A small image classifier, trained from scratch.
Training: soap at rate 0.0018, batches of 64, held-out accuracy 99%.
Data: trained on rosettes with rotational symmetry, 97500 training examples.
Rows from block 2 of a small image classifier, named by matrix and row number. Rows with one number belong to one neuron. Each number is 128 + 24 x the weight over its row's rms, rounded and kept within 0 to 255. All counts start at 0. Numbers have three digits each.
After each neuron's rows are labels from the 100 images, of 14976, where the neuron reaches its highest value: "peak on" is the class under the peak. Only what is clearly more common there than usual is listed. The data: rosettes with rotational symmetry. In brackets: how many of the 100.
# fc1: MLP up (model.blocks.2.mlp.fc1.weight, 384x96), inputs 48-95
# fc2: MLP down (model.blocks.2.mlp.fc2.weight, 96x384, transposed), outputs 48-95

fc1.164:130128088072128128128128157156128128128077128128128082128128128198128128121128128128166128180128162164140164182128091128128088154128128128106128
fc2.164:128128128128128221128128128128128199128118128128128128128153128112128128128128127128128128128128128128128128088128128120143128076128128128156128
peak on: rosette (96)

fc1.262:128123108128152128174128085102151148139128120173190128142095137129109128128119155128128128128145128128128128128110128128128128128128128212140128
fc2.262:128128128128081088149128128207095128128128179128103128142128128128128128122057128173126148128128090128128128128165122143128128128138104128128052
peak on: rosette (85)

fc1.47:128104128077128206185128128152128128128183121128128128128128128128152128152123165103128104128148089128089128128128167128051120128128128146084128
fc2.47:128128138128128128128094170128117128128128094128128128128128128128109057128128063128128128083117128172116128190099128128143128161169128128164044
peak on: rosette (100)

fc1.23:128128128128128093128128128128128128128128128078137128128157086105151150128157128128128128128128182069128128105128151148128153139177108128195128
fc2.23:128128128128051116128128128128128128128172085128145068128110128128137128129134128128128128128097097128128128202128128128128128128128101128128128
peak on: rosette (100)

fc1.324:128217173128128128128128141128128128128081189128128128128128128128128128101128128128128110205141128128128128128128085128128128128112128128128128
fc2.324:128128128128162128128128096128128128128128128128128128128128128189128128128128128035128128128128128128128128128128128128128045128128128202082128
peak on: backdrop (93)

fc1.301:215128128128082128150128128128128128128128128128128108069218128128128128128113128119128128128128128128128128128128128128128128128128128143128128
fc2.301:128128128128204128128128128128128128128128191128128128128128152148128128128128128128128128128128128128128128128128128097128128128166128128209128
peak on: rosette (88)

fc1.19:128128128044128136128149128128136151125128128128128128128128180128128233128128128128150128174128128128103128042128128133128128128128128196128128
fc2.19:128128128128128128128108128128128128128077191128128112236128128128128047128128128128128051119190128128128128128128128113128128128047128128128128
peak on: rosette (96)

fc1.11:128111128128128128128128128097128128108128128128128128128128128128128128199128128105128128128128128189128207128128128156071128213085128143113128
fc2.11:128128128131128128128128128128128128128128128183128140128128128128171128079106128128128128128128159044092128128141128128128128128128128128128128
peak on: rosette (100)

fc1.77:128128128099128128128128128128118181128075128128087128128128128134119163051180128108128165087097181128128128128128128128155127128128128128128128
fc2.77:128128128128128128128128131128128128128128128128128128179128128037128128128113166128128128128128101085128128178177128128128128191128151150128128
peak on: rosette (71)

fc1.21:180128128128091128128128128128128128128128128128128128128128128128128128128128158128128064171128128107128128179163098128128128128128128128193128
fc2.21:105128159192175144128128128128128110128080128128128128089128128128128178128092128119168128128128093126128128128148128099128128171128128128128128
peak on: backdrop (92)

fc1.293:128128128128128159154128128140128151128116142131128128128128083128128128175128128137128150095128128128131196019128128128128128128128096128128128
fc2.293:130128128128128128129128150128128128120164128157128194128128128128128128089128128128139128142128186128128128202128128128128100128128128117128128
peak on: rosette (90)

fc1.275:128159128128128128128128105025128052128128128087128163128168181128128128128128118128190128128128128073077128128128128128128128128128128128128128
fc2.275:128128128128128128128128183128128128128128128128128128128128128128128255128128128128078041128130128128128114128128041128128128128128128128128133
peak on: rosette (84)

fc1.357:108145072128128128128128128128128141158120128128128128148128128128128128128128180128114128128128098133128132128143128128128128128128128128124059
fc2.357:128021128128128128128159128128128147114128170128071140128112082128128128128128128128128128128077128104128128145139128093128179128128128120154128
peak on: rosette (69)

fc1.381:086128128128128128128128128099128128161128138128128128118128128125128065149128128101128128099154128071221128128128128128128124096128128128128128
fc2.381:128128128135128128128128128145128128128128091103128095128128128128128128128128128128128128168083109187059128128128138128128128128128128128128128
peak on: rosette (91)

fc1.43:128151128128128128128128128070178128128186128128088128128128056112090128128128128128128089128128153128119128162133128128128144162128128128129150
fc2.43:143128170128128128128152128128128128128171128128128185128128196128128128128128184128084152128124128062102124128109128128128128128169137128128128
peak on: backdrop (100)

fc1.254:128108128128128128173153128128128128128128156128128128093128128128196128128128128128128128128128128100128128128128128214128128203128128115128066
fc2.254:128128128128128128128128097128128128128128128108128128128103126128122128128128147128128128128223128179149128128128084128128128128128128184153201
peak on: rosette (95)

fc1.166:154128128128128128128128151120141128128128151128128184070128126128128128128128148162128034128128128178059128224128128128108128128128128128128128
fc2.166:128109128128128128128165128090128069128101128128128128160128176128207121082128128089143128128128128087186102128128128128128128128128128128128069
peak on: backdrop (99)

fc1.368:128128128128128132106128128128128128128128189128112128128128064163128075128128173128128128128128167148128128128128128128128233134128128167128128
fc2.368:166128128128128138128128128128149128128128099128128094103077128128128128152128092148128128128160128128128128128128134128128080135150128128128063
peak on: rosette (91)

fc1.62:128128198229079128128128128141128128128128128161105128128128128119128128128128160128173173128178128128128128210128147128074128128128128128128194
fc2.62:128128128090128128126128128128128166128128128128124128128128082191128128128128128128128128128128128128128143128179128128123128128128128128046128
peak on: rosette (77)

fc1.36:157128128153128128108140077133128089192179128128128128128161128128128128128130126125125098079068128128110128104079128128128069128128089128128128
fc2.36:125092128084183128128106104146128130128128128143128162128128232128111128128128106157063128128128128128128128018128128128166128128128128128128128
peak on: backdrop (94)

fc1.75:128128128207146128128128128128163128128099128128128076128128128128184191093058128128180128128128190128128128128072128128128128128128128104128128
fc2.75:128151151089090128128084128128128128128128128128122128151128128128128128128128128091128089128128128128128128128128128060128117093128128198128036
peak on: rosette (71)

fc1.122:128128128098128128101128128128128128144044185128128128128128128128177169074142128128183128059128128128056058172128128136102128128128128142085193
fc2.122:128130128128153108128155128127128181075128128128128064128125128128128128128058128128163128128128128128128128128093128128128128128128182182128128
peak on: rosette (92)

fc1.304:181128163128128095128194128128128103115128128128128128081128128128128128128128128128128109129128138128083128128179135128059128068128128128128180
fc2.304:128128128128128128158128122128025128128128128128128128156128128128128128128128128128128128125128091128128128139128128128137128212128128128128128
peak on: backdrop (87)

fc1.206:118128057128128128128128128128128128114128128128128065028128128128097128128128128174123180150128089169128128128128128128217128128120128128128111
fc2.206:128110155148128128128119128128159116128128128061157170193128128128128082128128128089128128097128128159128128128128128078126128128128128128128128
peak on: rosette (92)

fc1.108:128128128128128109128128128128128128128128128128128094128128128128128128082128147128128128128128128128127079128128128128128128128128178151109128
fc2.108:128164128128128128128128123128128067174128164152128185128128181128128211128128128128128128128128121097128128128128128158128128081110128129128128
peak on: backdrop (97)

fc1.198:187128128128115128128128128128164071168128107171164117128159128128128132128128083172169128128128128128128096128128138128128092172128128105128164
fc2.198:131142047136153109138128120128128128131172128055128108128079128070128083128098128115128128128128128128128128128128128180144118093128102121136128
peak on: rosette (93)

fc1.221:106128128105128139128128128128128128128195136128116079128128128128128128128137128128128088130104209128128128128128171128128128128115087183128128
fc2.221:194128128128128128194128128128128121049128128128128128128128137128157128133135128128030128076128128063128079128130146200128099128164128128080098
peak on: rosette (95)

fc1.126:126128128128165128128154104117178113128128128128128168128150128128128128128128180128128121128164083128085128168133128128128128128128128128127122
fc2.126:128128088128156128128128136128169159128128145128192128128164128138101160128168128128122074186187128128128157156128128148182144128128128128128128
peak on: backdrop (100)

fc1.188:141128128128155128128128128114128128128128128163073128128128128128128161170128185090128128128128128085128128128128164128128149128128128107124088
fc2.188:128066128128128128128178128117128128128128128128128048128067115178161128128087128142128128128094128142128128128128125128128131128128044128128128
peak on: rosette (78)

fc1.17:128128128128143194128128103104128128128128128128128128128128101128131128194128128128128128128128143071127125173128128090112128128128132128108128
fc2.17:128128128147128074128128130128128114090107128128128128128112128100128128067128128128128167128128128203128102128128128128142128128128128122128096
peak on: rosette (99)

fc1.22:128128128128128128128105128159128128128128128128128128128061128118128128128128128128128128095156128128105164128128128128104079128011128184128128
fc2.22:128140128128125128128128103128128128128128128128128128128209128128128128071128128128128128128128128200222128128128128132128128128128128145128128
peak on: rosette (81)

fc1.197:128128128128128128128128128028128118172128128128128128092128128128118128128128128128128128128128128128013133128128128128128086128128128098072088
fc2.197:128128179128128128128174128128128128114211128128108128128128128128128128128128144202128128108128128128157128128129128128143128173168128145128145
peak on: backdrop (95)

fc1.236:128128183128128128128128128128128128128128128128128128091128099131128152128128128128128128150128128128103075128128128128128128128128128128112128
fc2.236:128128128128128128128128154080128128143128128128128128128128128128128198128128128128128128128128128128128128128128128086128128128089128128082116
peak on: backdrop (100)

fc1.328:184128128175124128128128128128128128163128128128098128128128128128128128128128128188128128128200128128128128241174128128128128128128128128128128
fc2.328:128128128023128128145128128073128128128128099084128128128128128128128128128128128128128095128128128128128128128128128128135128128128128133128188
peak on: rosette (96)

fc1.322:128128150128128128128128128074155091128128128128128128128095128128134128092037135128128172107128128096128128128161128128047128128142068128128128
fc2.322:172174103128128145128128128128092128128185124128188073128128128128128166087155128128128128128128128120128128128128128128180089128128214169128128
peak on: rosette (70)

fc1.53:128128128128128050128128128128104128128128128128128128128128058158128207128088157128128128128166128128128128193128136128128128128128128150128128
fc2.53:128128128128128128128128128128128128075092128093128090128128149128128090128166128128172104079128128032128158128079128128128128128128128128200128
peak on: rosette (78)

fc1.168:098116128033192128156151088128110128128128128070128090128128128085193148132130165112128108128133128128128098128128128166128173128052119128128128
fc2.168:128128128190044128128128128151128129128128086095128128077051113128128128128128138128128128128105128069147123128133135128145088128160128128121128
peak on: rosette (87)

fc1.102:150128146128128128128128128128169128134128210128128128043178151128128145128117089128128128128128128046115128128160128128128128222128128128128128
fc2.102:128128122128128203162128128128128128067128128128115105147128128131128128198128188129153128099128159128087128128128070128127128128042161128128128
peak on: rosette (74)

fc1.372:128128164128187128162128128128152128128108152128128128128128128128128128128179128128128190128128084128143128128128164128074128170128128128128091
fc2.372:128173098128128128092128128128128128128128128128128128134104116166128128128128128128128094128128142128128128120128128126172217128128128128128128
peak on: rosette (76)

fc1.260:128128128128166128118128071196128128128128201128128128128128128128128128128128128128128128128128172128076128131155128128062164128128128128149128
fc2.260:128165095128073128095128149118203148128145128128128128128128128128128128128128128085128146128128110128128128128128128128192128181128128128121128
peak on: rosette (87)

fc1.300:128128128128128128128063128128159128111128128089128109075128128128128128128128128128147128128128103098161128128121128209128128128128128128128128
fc2.300:206128128128128193128128128228128128128128128128128128128128128111128128032128128128128128128128128128128128128128128128128128128077128128128128
peak on: backdrop (94)

fc1.319:110128128128128169178128109161080128162128128128128113128128178082156128139128128128128073128128128057128128146128128128128143158128128165124124
fc2.319:128148194128096080128077128148190128128128128175128128128128128128128128128094073128128151131128128180128128128128174128128128128128128173128095
peak on: rosette (97)

fc1.15:128128083209128128128128128224128128128128166188128128128128128128128128128128128075040081128122128128128122128128128128128128128128128128128128
fc2.15:128128128128128102128128083012128128128141128049128128128128128128128128128064128128176128128118128128154128128128128111128128128128107128128128
peak on: rosette (98)

fc1.383:128161128112128128056181064082128128128128128128128128128128128128128128170128128128128128128128128128128128128128128074128128128128128168128128
fc2.383:128055128128128128205124128128128128043128128128128131128128128128128128128192055189128128128128090135128128128128186128128128128128128128128128
peak on: backdrop (91)

fc1.13:128128128216169128128174128128128128157128128128128141128128128128128128122128128128201128128128128128128128128128128128128103165144128128128128
fc2.13:129128128075128128128136092184128128128153128128128156122071098128132128120128128128128128128130128100131128128175128089122128092128122196158190
peak on: rosette (91)

fc1.354:128128128128128128128078164128113121201128128128128128128096116128175137128128128128128128104080128128162128128101128128128128128128128128128128
fc2.354:128128128128128128136191114179128128128128128128111128128128128109128128184128128128128131128088060128128128128128128128128128128079128098128128
peak on: rosette (92)

fc1.68:097128128128128128128191123123200064128128128128128128128211087092128086139128123121128128090128128128128120128140128097113168128182128128128128
fc2.68:128128128107162144176108172127094128128128128197101128128078095128128128128128128128084128128128126138128128209128130166128110161128128128128128
peak on: rosette (90)

fc1.215:128128128087128128128128128128142128128128128128128128128128128028128128128128145128036128128106122128128128128128128171128128128128181173128207
fc2.215:128128128155106128118128128045128128128158128128128107128128128128128128070128128128216128128128128128128016128128128128153128128128128148190064
peak on: rosette (92)

fc1.202:181018128128058128128128128128128128192128128128128128063158128079128128128128124128128128128156104128128128128128128128128128128128128141128128
fc2.202:128128128128128087128128128128128060128160128056128128128128128087167128128128112128153128144056128128128128178098128128128128128128081128128128
peak on: backdrop (95)

fc1.212:128148128128128128081128128128128045128128234154128166128128128128128093128128128092112128128204128128128128128128139128128128128128159128174128
fc2.212:128128137064128128238128128128128161134160128072193128128061128128128141201128128128128128128128128128128128129128128188128144128135128128128130
peak on: rosette (93)

fc1.99:128128178073128147178128128171128128087181128128128128128083128128128128128108155128113070128128125095128093128128128128128176128128128206128128
fc2.99:128128128141128128128128128128128098128133123128128128128128086128128067128132084128128128128128128212128128128157128128128128177128128128128046
peak on: rosette (95)

fc1.80:128128128128128108128128128128128128103128128093128093128128128128128184105128128128128128148128128128198102128128093147090128128128071134201223
fc2.80:152128128128128087102185121143091128128128132128152076128128128128151128097108128128128128116128128128128128144076128128128128148043128128101062
peak on: backdrop (99)

fc1.103:116128128084124128128167128128128122079089128128136153128201128085174139177128147093128128128099128128074100128128125128159128124128128069128128
fc2.103:128090129128128128128128055143076128128128117128128128128089128128121128128199128128166128134178128137212128076181128128128128128128116161128128
peak on: backdrop (95)

fc1.176:128149128128128128128081164128128082128152128128128089159069128069128128077128128128128128128071128128131128128194128128128128128128128128128069
fc2.176:151128128149110154159128128128095128128128164128128128128128087171155141157128128128128087128184128128128128128128128128118128111128128128128128
peak on: rosette (77)

fc1.200:128096128112128128074182128170128121128128128128157150128123092128128153186128141128128128128047128128070128223128132162128128128116128128128137
fc2.200:220166128128103128128090128095128126128128128128061107128128128191128128107128128128128128128128128128128128128128098128096128128128128128185128
peak on: backdrop (94)

fc1.127:128128128128128099128128021128137128128128128188128128128128128128128172128050082128128128128128163128128128124128179128103128128128128077128128
fc2.127:155128128128128128128128178128088128178128131072128128128128128093088064082223180128084128125128128128137128102128128073128128128091128128128128
peak on: rosette (93)

fc1.41:147128128157128128128128128128165128128128116071128128128128128128128128128109128153197128128128128128128128128128128128174128128128128128071128
fc2.41:128128128128128128128128128128159128128128128128128128128128128128101170128128128128128171128128128128128128128092128128137128128177128147128128
peak on: rosette (100)

fc1.26:128128128176099128128128128128128128125176128128128128176128128128128128128128078128128128128128128128128128128128128128128128128128128128128128
fc2.26:128110128128194128128128144128128107128128128128128204129128128128168128128128128128128128128128128150128128128128148119000090136128128128128128
peak on: rosette (97)

fc1.12:159160136164191128180162176128128066128128128128165180128128128128114077128128152128185101107128128128128128128162128128128128128081128132128186
fc2.12:047128128128128128122128128128128127128128157128128128128128128128128128128128128128097128154199128128099118107128128128128128200128128128128128
peak on: backdrop (99)

fc1.232:128201180128128128128134128172128128128136128128128194128129128128077128128128186154128128128128128128128128128128128159128128128102128161128128
fc2.232:176128128128128128128128143046128128131057128128128128128128128128128128128128128128128128128220128128128128128128128013128128084092128128128128
peak on: backdrop (97)

fc1.266:128128128128128128128128128100128128128128128128128128072164128128181128128134128128128196128128128128128098156128128069128128128065128061128113
fc2.266:123099128087128116111128128128128191128128128052128128128128128128024128201128128128128128128128128128083128154108115144142128128134128148128128
peak on: rosette (84)

fc1.18:128128128158128128128128128107128128128128128174093158128128128128128128128101128128128128203128090128128158128128128127151103128161128128128129
fc2.18:128128128128067128160128128129128128128128128102128126128128128128144128128181128128128128081128128186132128128128128128128128176169128128128078
peak on: backdrop (96)

fc1.359:128128144128119128094128172128128156103174150128121128099207084128167128134128128128128119079128128183104144176128151128128128107128128174128089
fc2.359:136128128128128128128076115128063128119128128128128128128039128141128128128128128128128103128107128128196144128128175128128128128128128128128128
peak on: rosette (83)

fc1.83:128157131128128128108128128128128128128058208128128128128128128128128066128128128128128128128128177128128128164128128128128086094128143128128128
fc2.83:128128128128128128128128128128128128129085024128158106128128128128128128128144128128128128128128128128128128128128097128179142086128128176128128
peak on: backdrop (87)

fc1.141:128128121128128128128128128128128128128128128128128131128208151126089128128128128128128128128128128128088081128128128207128128128128128128186128
fc2.141:128128128128128150128179177128128128128128138148128128128128128092128113128115128128128052128128128128128138143128168128128138128128128128128128
peak on: backdrop (97)

fc1.189:182128128118106128105128128128137128128180128089128128128128128128128128086128131128128128128128128128128113157109128128128128128128128146128128
fc2.189:179128128147128128128128152128128128128128128158128128128128201128128128128111139128128128128128101050108128128128164128128128128128128128128128
peak on: backdrop (100)

fc1.1:128128109074128128128130147130128128128128128070162128128128128064091150170127110067058128128128128065128128128128128173128110175128128128128128
fc2.1:146128128128128145141128128128128128128115128128128128165128116127151079128128155128105128128122128212098113128128128128128128116160128128128058
peak on: rosette (74)

fc1.88:128128078128128103095189172114214085125128128128128128128128104128128128128135128128128139129128128082128128115128093128128178128179128167156172
fc2.88:133128230128128101139128128128128128128128128172128134198128128128109119128106128128128058128128018128075128128092160128128087155128128128128128
peak on: rosette (76)

fc1.267:173128128128128128128215128128176128128128128128119128128128123128128128128128128128128128128184197128196128155128128128128096128128128128128128
fc2.267:128128128138128128128128103203119128064128128168128128098128128128128128128128128128088128128108064128128006128128128128128128158128191128146128
peak on: backdrop (87)

fc1.248:100191128174128128128145128128167069128128128128093128135128128128128183128128091128167128128128128128128128128058128128128125128128170128085101
fc2.248:128128128128116128157140128129128128128156128128225128119128128128128075128151128128128128081153128128182128109128128215128128119128128203180128
peak on: backdrop (95)

fc1.250:128128128128136128128128128128164128128081165128128128171128128128128128128051128128128128160128154128128128128128148128089153128128128132128128
fc2.250:128128092128128128128128128201128207157128128128146113098128128095128128135144128171128128077198085143146128128128116128128128128132128138128105
peak on: rosette (82)